config.toml
pixel_unshuffle = 2
lr = 0.0044
precondition_frequency = 50
max_precond_dim = 1024
adamw_lr_other_params = 0.002
lr_schedule = "cosine"
warmup_steps = 2100
Rows from block 4 of a small segmentation model, named by matrix and row number. Each number is 500 + 40 x the weight over its row's rms, rounded and kept within 0 to 999. All counts start at 0. Numbers have three digits each.
Before each channel's rows are labels from the 100 images, of 14848, where the channel reaches its highest value: "top examples" is what is common among them. Only what is clearly more common there than usual is listed. The data: larger renderings of crowded toy scenes. In brackets: how many of the 100, against the usual share in percent.
# conv: 3x3 conv (model.enc.1.1.conv.weight, 128x128x3x3, each kernel summed), inputs 0-127

top examples: bottle (46 vs 12.7); chair (40 vs 12.8)
conv.20:484517584528518501535648498518500568475490487511518463498584428523522477580522518498526496496481538541517481513502563476493510542519554485501502468494592484507515523485515545493621502496474508454492529519547504560516501502501469492460477507500505542430492500618518505512480523551510577507504532493488546489501435502499516499478492527540490497509474496498500503405568502461509490470672

top examples: sofa (43 vs 13.2)
conv.3:453505527491542434517535464510489526510496480604510499502520554501569492625528523534499479486568505503506482476496507520497677620499493498588517593474547489528514497505475519509470436493503544500498490489496533585524501518466550499440495506546468501500501525461502487512527512502500497501512553494563541503504450480499538503495546493494519489457475506510456501541415642511499521501500

top examples: lamp (33 vs 12.2)
conv.109:548509541531544536478486493492499511556546516506503527500456535469491487422523494490481515391484671523502494501506594391559485481472479453532522496504598525586500489464460502493495503548493510508500493507522517520530486490500531436500439520542493475504500500508563523582465478496498464454510537584441497493494489492604571520522453524484486491436481515504443494513500510516401471500527

top examples: arch (38 vs 12.5); trophy (37 vs 12.5)
conv.95:580515510488529535467562503459495513502504527502533496506501574555512504582539510410512510434518560508514537536507562486499493641511477486480492559485573433559526541516503619487489431506515497502494475504541475556519464606444507498440495494558486563485524509527494555611501502514498534497499590505562491490501496492512501483494462541504568512498483534498475495493484579529469495533548

top examples: car (37 vs 12.3); candle (37 vs 12.7); boat (34 vs 12.7)
conv.88:493497587509520524489650507533504510509507497568519501598524581496502516514506509506496480463495518512650508512506511561529673514470510487498552496525612507540505490504524515503457486556498514494507507478502473636527500506501516488508495494508497524578493535483489511508498527512498549493474500471521522439502466488492458499504489482492481509488492501464461537508470507606457536537506

top examples: car (47 vs 12.3); airplane (40 vs 12.7)
conv.81:497531518462552507478504495474476585522522438509503485567488520502459534495530499502479456506496492714498502467547507501489501512453499504482497487489524532503503461611468515479515508511506506522585494497488423521504484685500580494516484509382503483535503501517430476535461501534462508453495478557510500497466487534540502528503511450498549542481491516531497472502507505519516512511489

top examples: table (40 vs 12.9); barrel (32 vs 12.7)
conv.68:510518506502546522488452543463448491542434534533505475449528524477639550509539494482457502560500471501501533489497473501477538512492541529478545499535477542540484521469441542460526497513515562504449382508499502542587492506500430526516503462488418507514536508527494460458486492445499374495511501520538629496626498502504491491512499617503514498487537520510457525504519460477506518502483

top examples: umbrella (45 vs 12.4)
conv.18:529517489494530519597498479447510516517446534516472563596508483506496456457388536495530497463481524511577520494499617434470549492497514490502610503501587502556514528490484523495487484583575488517501485493516515536514468558484521513504500503556504507495459519497516506513509499497652504497468460567506488501490506515519497490496473596518499508494499535497504528491495404554451462601511

top examples: truck (30 vs 12.4); house (29 vs 12.1)
conv.89:500523499514804536513502500500501520503503506493498514509510504503558490513477492529479526525471506676536490501512499502498712512504495477472531499523509520499556509487513506497480494510485503496468497500539503501507497504505524513501491524501505514496497495484490498488500484497500508477494491500512516467499494492532489499490500488496503477488501509499532473506459510502556503498510

top examples: lamp (42 vs 12.2)
conv.107:441514553423516502573518508486394503528509509532532474531490490470502559457494469402500513559496575505519496483469414477492491504479510511499448503473498500513506483587522522513415390454503471540529546559544523499513468597498545532502510515511493543595493517570482494466521499487516479534447508555485509526445584500512553509418507511515502482515514570492520580510393506504470469506529

top examples: arch (32 vs 12.5)
conv.123:525506501512517517481530527499508523530517543465511456469419560519517485495485507506502519520502510504559531481497556450506690505499502493507502493501606707564502510460657565492441535497490496481489500545500431526508483504479513503501495482496494559584498499510499505497462545528534515495449501501579522483489504505519522484499523491495513523492486490515471499492502496525485489486495

top examples: hammer (34 vs 12.5)
conv.80:507506497512577534506529437517465558508483489488522599491527494455521504561651525537511494498502514465496509488486437515499475495545500495505533466525545536518503583587496593475470481511490492532493504509593492547540461476464513543505497569394490501564585563461528512482579431498506556513477466489504604510484522503551444503480518482491509488540502547466497501492450513570547505521473

top examples: snowman (34 vs 12.4); ladder (32 vs 12.5)
conv.48:549496519522514523475492490485463521543507453580483482463568523476486485509486516474553540497501523451496663489500542491526548481520489506524549495459503494500490559462519525494525541497493494507458506481489478546553469494575478454486504505477502524516540532493578480570475498562514514501591491502513513483590532492495512509703491478477522497510446572516490495505497504498504621458544

top examples: barrel (45 vs 12.7); robot (41 vs 12.2); largest object: barrel (26 vs 6.4)
conv.64:506545557521561520498585490479454594524489493565521501504495501545488524505565468494495524512482576551572506431513565503616580555470506506474509491497592512548495516498499511496540503516508471470508526522522479625627504511531555464508491494503505563506490539491532641505503474524515499536519633493555493486504468526514512492519505498479488505498470493478494509488540533495503486492526

top examples: mug (33 vs 12.8)
conv.23:531550566461502512548549451503486659630507497512543510540478501519506532502536528513488521540501537526516578508486667497483573541490511476489630486496554522541499483499507535499499517500526575508514588512532489592572507499505507497485480482493521515523500574513449526556513475529504468480484491470545455477501509523509544507478486499473508522495498496529480502507506583487482470503493

top examples: duck (59 vs 12.8); chair (35 vs 12.8)
conv.76:484516511514653508450533484502485590535465516510511472501490566513533507548520494503503472439477506515501495508503516565510655507513466515502554519508621509545503565520536504472475492505493489454520499489459548544566512451473504499455544448541481573444470485510507681520478491537560458470511545489503503475512459490499504500514520485467478501505493508495500556516559531506507478524505

top examples: lamp (68 vs 12.2); tree (36 vs 13)
conv.44:498496568496550520502663506463535555523490487508484507503458515464478567508508527517508436570501602425460490518460504521552500526507490505505491503449588587552478497533588534501495520490498497450502513523517543484524502426497474472568561494506485512492516577574501520555492499492512501547496572480569523475504492475581548465486564508529461504506569446499506504495524590499492506570496

top examples: sofa (35 vs 13.2)
conv.124:451529541502540375520528535476492550502504511684507487522509623507482578546528494494510487521503525535593511526486514493472554521486466528506554527503517450512497526521484536523506486501531537505496529467497474606540492476512520495567486501500500516509485498463485526553502474532485472465536530492501523516489496516494532487496535496462473498475516496505511508693505586519488491479524

top examples: truck (29 vs 12.4)
conv.83:499516504375481488568497538510503510495534513528578499589504517527439521515498421497502508501503501626498547496496566502489616498524499490538498478509501501497430468483505493502508505501538481495501477524497507471573509517506619431487510507430571454479491640508468496534540540493467447495506498455461498518496491503484543496493524508499495497506509500490495505518523530334492455489520

top examples: truck (41 vs 12.4); largest object: truck (27 vs 5.2)
conv.15:559520507510499512512504442470545526497476498443499577552512536499511508490504524532511490480474573566533505434422534529472688482479511455489500526547484591468602513489508578420520520535505500456532496552532534444537498597507525501496520478582500517535482494507472539509493477501499495497518526531498538603497495486574498518537531447500472499497454523506498486496506578536489430499479

top examples: umbrella (45 vs 12.4)
conv.13:472516534496517471541587496506497500517513454461518496492495486451502495492547550503468477428546497553499497503485589427527509495469505482498498665468658510515528507470497485441483457547556581509506515501481508609515522508438509547531490492525531507521489517494496505508524498560509487474502509502484593505428533524481524592505525547515486477500463496553557497493517483584501440509560

top examples: arch (78 vs 12.5); largest object: arch (43 vs 5.2)
conv.39:467572532484529493521490500510490641472487500496498447486548505503570489501488499495502516497459548526505568495501561509517623492508487480498484476511512512518521505438571523535473462541500500431497499486498520695531498510492490500580476495547519508506453504513514638495494503576557479518374481503488488497515501497503500489493555509492518506502481504499474518452582500523493512497477

top examples: house (43 vs 12.1); largest object: house (40 vs 6.1); count: six (40 vs 19.9)
conv.19:504524539485548505503570506486476537580492510477507516534507538559515534526564528507502501544487544632535508489474556532492671648505539488501537493495540514516532532513494539482492481502532522568490537499608510601507528512481500504493508503504528510512554498497474517629499498554500509482497504482502507479575503505491519521497485460517488531497516479501504507518487544493540488612506

top examples: barrel (37 vs 12.7); mug (34 vs 12.8); largest object: barrel (25 vs 6.4)
conv.7:494508594517521495487526554514478521655564504543604454540488532495483502586483511479496545507482483530560486497506530497508635495505462541505663451496502510530508487521619529502533525488504489499503509498509465541529498516545500498510501527490514506490617517495503520500509499528523489501586599468496521466481518522485554497489496474458497501485511472526493527498511491503506574499514

top examples: snowman (50 vs 12.4); flower (46 vs 12.7)
conv.59:514501522424530518513614502497449674505520496517570499562491484505474494571525530466489482491396510537535488496500512501515569500492494505478532486495508519531483496490501547501515539517489500488490586496511487676522508493490599537498453513566504533478498509520494508587512499538509501405486510512526497507496489497534527499417498481501508505527497505515490511500608504521508502499557

top examples: light from the right (62 vs 25.1)
conv.14:520529575493576490484534494513462529737510521530519504482499493502500502538508527451493512493516505515581519537505534531491588521530520494474526527462675518540497519490508635498488496490504500494467501514554502584577473474479526496478498479496510547483519505463496517508544497530495518514502559469530480501514499525491586479498502521484502490467485493542491502519494516498521510500518

top examples: pine (77 vs 12.7); largest object: pine (31 vs 4.3)
conv.6:527585524535603499497495505524499499519436599496501457495488490499504557518578504579508448482487506500483500537460517507455518533484504571504532501481509521506508508506498542499508525505546496492484493470516485549501525503483511518691538520506476548505481497492524712493493487603482559498485486483507489487498501502466469497520512510507520517514454498521483497486558486511486434574501

top examples: truck (30 vs 12.4)
conv.70:429491513547558502377526539491509516492546459524472513492491505482516493502514481546499452536521491595503511498493492565514710511456486498500492523525490507541537605508581534510524492469525480459507506490541551503565490515573526479485624482590472493452481468505500444560501477502433500549504498531554492504493425505512518515484498506489458491474478509489488480503472499503512491482543

top examples: snowman (48 vs 12.4)
conv.75:475536532501690577513654497440500530571482497438536525538510524504514490496515548455476520491459536535522510503466536514495619574494454506478507495492527505507521508529505607518491449508509488487490521496523515515560517501498502503424489505525509520485506502566503551502525490535497522472419663486497534496488488504522497507489532487498512546500506495493511476467493530506510500509510

top examples: lamp (36 vs 12.2)
conv.9:540492503486529536478539528495496498526507509542564453511445495485500455545545534523483580530495487508508575505500522483511499485502488496510522510520495674495510512480560526504488624570551490467519509613470482509505519550512499509490501512498505649601555504485494539520448496569500602477482510476526531486483527491444506532528559518475520504481472482582495487487565542497508490481488

top examples: pine (74 vs 12.7); largest object: pine (38 vs 4.3)
conv.125:500507536498543514491475504553574509516550487495500483550506507488476564565521540667451522469472436548461525531426537441496523508495503560502519463507507529502462461508523500495512581530471466495523553500494499504548521511481514492600487516438527501523505498401465507495510513567498504457504418499495543502504501515475466496531535450508500516490494481606489528488636506511508385533462

top examples: snowman (74 vs 12.4); largest object: snowman (48 vs 4)
conv.63:509527544479511527513577484482438685496496476517537497464512497580506461516527495478528502545440531505511540466470537501506583510529545487506538502498561482508533500509522508487571493470472493494500538458602491646540498483504565579499418550509541497497520523594470501547477490509551501459507515506505465533488485548509558560501444477583505506545507488533503538492511505505505500536518

top examples: pine (57 vs 12.7); largest object: pine (27 vs 4.3)
conv.46:447560589521504513511501511503484577492484506559524493521498522484517614499436514482512477502500506509554473522517614508585549522507485525540598455509524482502491485524477507498529366490514483535508475502493518533567554515484539504567458509342502443373490484450475522486558484496484489514489501518498485501493488484512548485525408478487526501548491504478486495502559496475528499532503

top examples: teapot (40 vs 12.3); snowman (39 vs 12.4); largest object: snowman (28 vs 4)
conv.29:588563505521640518517501484530493613583496482576484510513406557514490508504585509491562488538509470509521584409492517522519539512516511508513492496461525491546463578498527496482515467500549482517528474446540487509593454554528542538498499519499493552498522579497522533499567533493501493546539547470499469528470509506549505515503496538554456539569462495507458499480479507561508548579494

top examples: table (32 vs 12.9)
conv.127:490528627502511511550513416511503501606542490521530524586498462512490476516529463511482527530504488599488464492483541529592557484498496495483479507491503560482494495478470599514492527496434501455481437539508503628522499540587421501493512529531527506530509461535544503530448518497478481500442582498510505510450505498503522545568488397487512480495479495514470489492510604479461487488475

top examples: car (53 vs 12.3); trophy (40 vs 12.5); largest object: car (30 vs 4)
conv.108:500511522501527540503502512497483632488505563517517504528507487477517496586509506424509544448496537624489569495513524495418511506454489517506609485491530492463532513510516569497485486514532496499479500499491529580496497505493597497509531497499497531501479530491607547520485605508554509516493542544527602495449513492529529602498460513459569469447490540552518506487489492499516560525565

top examples: barrel (43 vs 12.7); largest object: barrel (27 vs 6.4)
conv.53:506522505501667538503520445450465560550499492519502476509525453515521459471516501571522515608502527473569545500478539496501547540484498515513545535456489488503515578474495581502501497476455508496440504488503556617504597474499506509496477503552465523526544523514507528505460559522544491500507560444505612532627539500489520535508498475504502505519503472512476557505550503502509500515566

top examples: teapot (40 vs 12.3); snowman (33 vs 12.4); mug (32 vs 12.8); largest object: teapot (25 vs 3)
conv.93:560494507474521510516487508570495576523503536637543515572498505493530545529457513485675481513508626652500551492556523457488533485493486497551483487494503529548520503496492545487482521563565490486463511507541486585520498509504523510507489517504513468488515510491486444493526589519490502414472475492520514462475598492489518493471496490495499491489490479466495486498493481503559527487487

top examples: ice cream (35 vs 12)
conv.24:459561582490608501500489504506499576517466558486548502582577506506509469507543480504429511465474540570479466503498582494449639521495506587488527487509569520549505493490489571389465505601512490502493470518475503538554496554541509468496480448541462552475401440488496545493451503515484436490501528498512523483502461503444521478508483447459491503505488497511505478504491507515488523538544

top examples: arch (41 vs 12.5); hammer (38 vs 12.5)
conv.32:490497630495564500551551507509514463547515548550548504591496501490499472500505503534438496493495484624503493529525513513491548599501521449495512510510505504494525534497505583557452506593590495490501510548486484639495506571459538505454477473415490600520482464504493508552478514480498515490500502491498503451556494523541465533496504496503537509471416476489531558529444517540496504498528

top examples: mushroom (82 vs 12.6); largest object: mushroom (57 vs 5.5)
conv.104:496577541503525493509687469483495619540514523533543496570519496498502480513520510484494483492495586545561526467495598502501521505507538471486532514478531504551506473573499550493493524545498497504477506507505492540619494497489512592484489593502539528517475605511485513575532463508562502500471498508507528524499495492513516490465496483553491495499464517495563504503483537514522538542602

top examples: umbrella (42 vs 12.4); table (37 vs 12.9)
conv.97:497522619549534496516560499469477558510462493499521482538506506455501556514517499491500504502458564538508510499531624538552548501506530534499469495485652533525487562498514507467533499500510509490501520481565507574686519529544504491498500512537497505525501582496554509537505504495612510464500507486520471487507512500514570501563490493560488496449454510488496491494517498484491475582493

top examples: table (46 vs 12.9); chair (37 vs 12.8)
conv.57:487593509682523452497541506503523524538495478507520462532473510577506493509487519585493483469507489639536521492516537483479535525526530533493500438511539625492599503485496480503410485448504527505519455494481474534526509501436553492525503537499548529596499544465497498510530507575544514513489519515501482500487514481525517497549529489502521516503484506465482521512462532391480500528467

top examples: sofa (41 vs 13.2); arch (39 vs 12.5)
conv.55:501524483518527494500484483595515585494504494527505484501513519492494518520531495507508480468498840550487483534494505506488478569510462541499556488484521501506500498531497507506524467516509501613502501441493477500512509513523508495508514497502515503498499523511480528514543488510496503489541597503498508506499471488504512494501501491478495489536484497487510538505545512436512501490509

top examples: candle (57 vs 12.7); house (29 vs 12.1)
conv.82:479507500516826505498550481475486569512480547491539510519521502486502494491512507580483502501501537589531507516480527509532526561486500463500523500485520498581515510504533532496490491509512504507564495494519510590540500469506518558505495495513505553533494520509481539499465497520501532480504510472504505479497502437493485495520501501504481497489479491490547502503477517504487495590505

top examples: umbrella (45 vs 12.4); mushroom (39 vs 12.6); barrel (30 vs 12.7)
conv.84:495509581472566505539553474485494503507484496514511470465475511531508600527500519527489507521536547516518528519622649477499520520495555498412570556492557540506485521520493551470482541504468525507501535509512493681516452501512508487536420481447498502521488498489528511550486494506561491464506463499567509489568531498499501499494549540521513490494488501561455489501504448522556484575553

top examples: duck (30 vs 12.8); teapot (29 vs 12.3)
conv.85:503490495468564501518513491479483505414456528500580486494598492502492500546499484503504501430461499430485513466458590508502717526491503507498519544526482470491477468499519508510503486489494478497506597491510530530498494592533637590495487517579508556502518506506433525509498537503499500504508518485547534481505506525508508538507511503505513589474506524506482524494499503570450457499511

top examples: barrel (60 vs 12.7); largest object: barrel (43 vs 6.4)
conv.0:533507565487568525540534502499482641530501487551582466490508535471509534552531533492510497497482524497562653472485516501544650485490468514505507501471536524507494537490574550489536559482524497499484511563488488580516499547510505496507505494501523519535492511468490524513518492583504524500520542483544496487569520486476497513537472496466510462472493550500506498476522501476496676509499

top examples: table (37 vs 12.9); sofa (35 vs 13.2)
conv.1:687461492511504536485678514496500491524502548482552409479493437495514495505415503491494515508484487488577513562495501548488498506496559433505517504490563506533496521501499598477484531494511499392500509530512504554510506545544521496425525489500511521489497501542508517515501483505501465507502605488566498485506508506506527501518499512496512547467505484500503616463527496496521465501520

top examples: bottle (50 vs 12.7); hammer (33 vs 12.5)
conv.105:496508574492652537497552472482491596562490492485523516500470472515503533625481542533475475502513548550479514458498555504583521632491498515496544513507562521554488546598548513469479505497493501496506499501519496627578495499524502518499494502509501540505526528554500635527478572535501534502485499508505480492495496482525506520492508476502490515481513530500503506514497562516509451454447

top examples: trophy (70 vs 12.5); ice cream (35 vs 12); largest object: trophy (27 vs 3.5)
conv.72:430549497491573479493683500501503517486511518512528505568512509482502500525493566572460475488505498542522508506517510538516544511468501439499585482528726560538502496500529540510479608529487502472544481556482557559501552472550510498512522479492510502506532503506485510504490532562505515495487488494488577500530493511504503517485470505474502496498494491494507505474487505572514441505492

top examples: umbrella (30 vs 12.4)
conv.69:504589507501524500487549448493488587544539543515514500490493568489495498487468466519486488483514528544497499502498517544510532544522425523504485490501586579572499543499499646506473498482507482489505496455479497522604549538495517455508486505499513562513532504500491550507484491588569490490496500468509496494498474493514516544471583487498488491506529510488509502511508734500496479514487

top examples: trophy (98 vs 12.5); largest object: trophy (28 vs 3.5)
conv.86:503514551492487515477555500502522710479480515507511522542499492502501573515499522488493482509468558553516494468497652493496636537488453459518552520492557511515479498489503534447488514553510481507466502481583525604524557541501510497476481451502576518515477552485530534542488557531519514447497500479549610502544496484523503500471495479485490500494507500493530539497497519504501499500502

top examples: mushroom (76 vs 12.6); largest object: mushroom (60 vs 5.5); light from behind the camera (55 vs 25)
conv.126:504532526498500512498510422490503499531503547451502500523504493483490483511475506507458487502511488624505465508595531517492495469518480485446500478573484507473498509511501515531468456692516516494509501514504487519664502501477503541541508499492493505496493501501487504495504447500535510491434588497504488498477394505586502560496497514501492384485518543455497447497465515507577573529511

top examples: arch (41 vs 12.5); table (33 vs 12.9); largest object: arch (29 vs 5.2)
conv.25:519528549412542479592515527402507498520527547492514553485503580476500588463570538484493512509474520510491553528491515511460547560509516520434544579493573543511476514513520549591502502522524500518495525475501382614514464561504507510472483511490496516465470482468504613501493488504515485530417554494580479472468505507538474491485492496510510470503451481543496582513454583509493508498506

top examples: arch (39 vs 12.5); mug (35 vs 12.8); pine (30 vs 12.7)
conv.117:496479532481559494509489514560507506514510507503512482540453493495799511510505517518491470519493552516507517641514490544463577506537547546502523515509526520523562451550502503505507507566456505501498511498501537556500525486504513568506483515488539520473489487461498502524476499556506532493488501490521490507451496528497488499447493515536473489525501450520517480492508516508556458547533

top examples: house (32 vs 12.1)
conv.115:497666537490505506499538523507472632582474589527510484499490499527572519491471501484508503511496551581580585521506521505499626517509461505519559520465517520490511530564522572496495505515503520454452484486519486655607512492497533499506459489507497550551540582492495555477470520522507497498498494481516507453524513523471516527493495503487506497500474481525503497507528493506520506501493

top examples: umbrella (46 vs 12.4); trophy (35 vs 12.5)
conv.121:474504553518562472545532472474484538461492544500548520493482473539503570518584492517497478496603531483489476492501503535462528564509528488493512618461541528551481487533457591407498488484516490524414495487564568524601494520502488558458468493505508477509504523491521543513503532512537541518491481522539517440510513484459481488494517480441468475516508488538524517615409609553449461436520

top examples: mushroom (53 vs 12.6); largest object: mushroom (38 vs 5.5); bottle (36 vs 12.7)
conv.77:548484465507500454482575538513502648512499545530545487503498510521464541512500469490522503512502571520594558489482497546500530503522519480554495517531504527516493491444497514460506513577499496470497525504500487573680486498551495551484438522510496594502503522529528519538493386494517485414524504509461432521494566530506466506503539550525501477420515553560467491517502517537512473499522

top examples: hammer (59 vs 12.5)
conv.35:493507483489536611494591554512491490612523503438506503489516485494564541496482614497486634502504504517608492478475489507390463511541583502478527543473469473481473486478638510454511548519494529524504483452451485533463538486508465517509509449502522490475500508499467527443501527550483495503494587500542501503525507560487526487486567496561494463518522449491529495495507503489519479514545

top examples: umbrella (64 vs 12.4); largest object: umbrella (59 vs 4.2)
conv.98:508536512552655524490542496484489521515500538504534535485489528636494506583504518527500497546479551561544517500538601510464532563493525474500510521472566512541499512493570590475501525505558521495489534506709527626542479501494470515482480498516511535554493489498500542579485500515501509487492498495494516465513493483495515488533493496497503508495477489514486490489503504513487500530503

top examples: sofa (62 vs 13.2); largest object: sofa (35 vs 5.3)
conv.74:492538550504510486456628559498502514533497508518499482521475570485478493530496557517505586480573500520501490476474531543474562559534462464512514531668577529532491505511503511495488545533491486442487496507451514507511492490501490481491485499520499569500482551400492526535488517518525491497466468499555511503442477511447530518480602502456483498438476507470500480656519536575496493456505

top examples: bottle (46 vs 12.7); ice cream (32 vs 12)
conv.120:513563522496588480504557414496490566509489504501497471504629489501489517627526518489526461436458415574485486528425527510503543482488503526496559493552578571506464456429471578404502535502508524485498438515493489543527516504541458509501503451490547514499554559499522506509460497507471544471545507510503506531454532504576550509510533475519480450484498482545460499502518503486497545515608

top examples: snowman (46 vs 12.4)
conv.12:497674557492571447538519522510469618467508471587548476600500491569450515532508520470531494527470508539500535520521658562500570538478501502553483492556523489470482531497558500522538515511620472510510475487522479495564508507493489493505497491552546510534479536493448484536511503506490492525519543520491485500525497512485464545451493481506474523535479463480504512482561500550521498522495

top examples: house (48 vs 12.1); table (40 vs 12.9); largest object: house (25 vs 6.1)
conv.66:493504509519613504516743512458621514518522534501502496495511499491500519512505501553495485522508510586577513489489536540498516579510499525503545474487515615510496475501497494487505529492503502517515511489521467528589535500498494486494494499468506502529495511498484543552505518505459499516512501500503487540553491458450536490520499521597477512444456455565495486489503579470500462552536

top examples: tree (39 vs 13); mushroom (34 vs 12.6); largest object: tree (29 vs 5)
conv.36:460678554484630479507525501546497584494504497517496502514504526498519490513505525500481522507491570549506575502516578494499614539555501504451515526502514543556503518509536514495476464542506501476501481486506483656642488484449465505488492518519522519538466457500512641511478484511520494496461507487495502504494506481502527501493503505455491499473500497526518499513499520527506503526501

top examples: boat (56 vs 12.7); airplane (44 vs 12.7)
conv.78:510542527520520531487429527604495483501494528572490504478493644506490500525533479515517555471487606583510510569466430515491534553486493520478481469513562559510461499489482499470508526665518469557496501518492469507504501588514487506499519481539483488446474498506486503498443491561515485496502568509479508457421488484533499503563467509495595499487507591478511548507536497464461462498473

top examples: sofa (42 vs 13.2); largest object: sofa (34 vs 5.3)
conv.41:564527484529502501537502499502501500477463501401503539502513452468510495497593483497489497478370542558480624515497498482496488474511519498471511395462558497528504472476498473503499487485508452538511513465587506515538498515515497528524491497519500475495505462617512532510491520487531524494485481525487480495517719512557497513510465459545506490501504503563519491461494436481497495573532

top examples: candle (31 vs 12.7)
conv.116:543560513504561514506589474494465545535449518492449501468483489482570465663509524503501453501499599525548598514487642517481601606488516498511556506502491507552498540490492551507492493479484481491475489532543510556546469472501499535479463486554499515509485483490541540530461497609512516510455508514559491514491546521499522510489447540496519517505509544511417483488506504519529487519506

top examples: pine (79 vs 12.7); largest object: pine (48 vs 4.3)
conv.103:529558643499562507494511502499471569571463483508515511503495561514500506505520549492500500519500502500532549510519515510547566507512484504495505510498604590543493556478507555499474505501519506501487561502519497702728499500497501498493495504502498495526508514501483502537497491478481500506488490499527477464521510489492514510504581511493504519496496492512499484468486546520511506506487

top examples: candle (50 vs 12.7)
conv.51:510589619511514557520520494468503577509555496527504524481548616500521504522527499476494541443420555562497513525504550487502620541476449462489502512489548511644549505445502498476491517460498484506497481485587467512549506486474562516484499502559528503504516515534546494555505512558479508497542469512496492508485505510546601512532510487449545468550486491539493477527461541487482462449577

top examples: bottle (58 vs 12.7); largest object: bottle (25 vs 2.5)
conv.34:477520584485538482509642488492480543448489522551514494503491522558535538524518515487518478478489526514541566501534558582500513511508501470459540501500531492523451484496605584502559437569504495486493507447558519579509466520514492499488503500534504525495514519486505528564498517524536472495530626488478491493462454469526569498470511499492464482467486515503494545545690505496499482509536

top examples: robot (37 vs 12.2); arch (36 vs 12.5); largest object: arch (25 vs 5.2)
conv.56:498523507511524500554503512504496689622504517504534488435480497490620521497502498513477494489493570532507607492496506503444572529528506501490534475512523523510515513671471514494508553499515470489470483458514495527532555446518513524500507510517487500530514646489484534501471494508558500491534488406504517479476477531498527499502494492523502483478496488517491509503538504474493499557510

top examples: barrel (38 vs 12.7)
conv.100:586539505505692522500561435494506497533502491535491513505509497482506498514444456502404488428541488500510513473500489592502506592504494508486488500502519574501498505497557506503446514452514523492555515515466499476487505512478496499494506511517512496482520491499496602502498502457516496532499572502517531510548354522503501496532555417450506496505404518455506505485445543528518489582537

top examples: hammer (45 vs 12.5); arch (31 vs 12.5)
conv.96:439508520485486554501572532483419513485490501497574560541519486520496509534519610433468549484512667524490542564496544478479529553576535513482500515442541553519506485529524541511541528496495493521500512460641511509556489480478451478522494494578504534489511537530448493549471498563496522488508433496527479512523486473480529465603465495532496486480489497531486505483569522506498484547564

top examples: barrel (30 vs 12.7)
conv.2:490665587535500559541494487514464532530499495493562500536499511484495568543534515500474504500573548520533500502497528519496500566564499595502493518471507494501491516507499577539499450455560480513446501506529528489493537490505507512501592503605582500495476525529468450523490488514517521598454664509573512490489497490495498468507477517488508462539527486479498477490499556435506461506510

top examples: mushroom (40 vs 12.6); snowman (30 vs 12.4)
conv.50:461489514511510489496608556499470600515498502494547494528501503491475519530537520477504469498463518605701504561555529479514528544484507460495560579511536498508471523511556527519527486537560444498509532497493511623598510500558519495536521509561494561498511498449501630496488489519524522472495485473526489492501479488506503517495495476507468501450491491494500474506485500534502502575500

top examples: mug (96 vs 12.8); largest object: mug (58 vs 4.6)
conv.112:526479507494633512526545496519487564516488553490541506487506499572504498460488509475504498519503696483545493569523568524530497590492498486471521502499545520708498502468442515498499499504528510499491513494527504557526513529508490494501491504505499494506483472494494500500500484503497488518497498454483475495501501516496508493499501494503545665497536486527555499576500505506491502500511

top examples: bottle (40 vs 12.7)
conv.67:569533529480528505462727501494574518405452523514563462478500542508479508539499514535510479512546509543563511465504531539512611525491468521438514488502548632509505492506472503467519485631545540473500507487476485533519504476535502499487486493473499521509486498489476573504512514539504494501558508493516519429527456455490513501501524496481509479498433497506486459510525543467505491511496

top examples: pine (68 vs 12.7); largest object: pine (33 vs 4.3); rocket (29 vs 12.3)
conv.61:436561564496552485467615523588503513470514499526503488560517492516496519500514505443509523606491516475580476529468552401473547501529501662503415501521501426504489495504589507438520472502486545520496503511507503548505483491497502511572442512561537531556483489495497557532506497532483514508430516501497539521535497536499527484515597411504470491478500507554517492481507471538488488496529

top examples: truck (40 vs 12.4); car (33 vs 12.3)
conv.42:460562551540509457497517467468487539493503502508505451579479474514555506519474519476503444475596472536539538486500544528496551506511515582506507547498510483507546476518536542477474423483538516472488503499483465512486495503513507513463550517510513539508499524482497528577496506521517500726510644488502477471511493505488522471540415520503493486437483493410507513493447502496495503536582

top examples: candle (77 vs 12.7); largest object: candle (27 vs 1.8)
conv.54:513530505486488473467622495532587558522474525484503514530512501497501545504559452507492497489482495565521561547484487475492515497617478440481503474533443594609497494530530492455528527507488533510520473392580504592594528498560468509476516428487400521557492557503501511517473497515473443503515469425517509579489514543513511523511494486511438487494559503485464452503501499462507495501489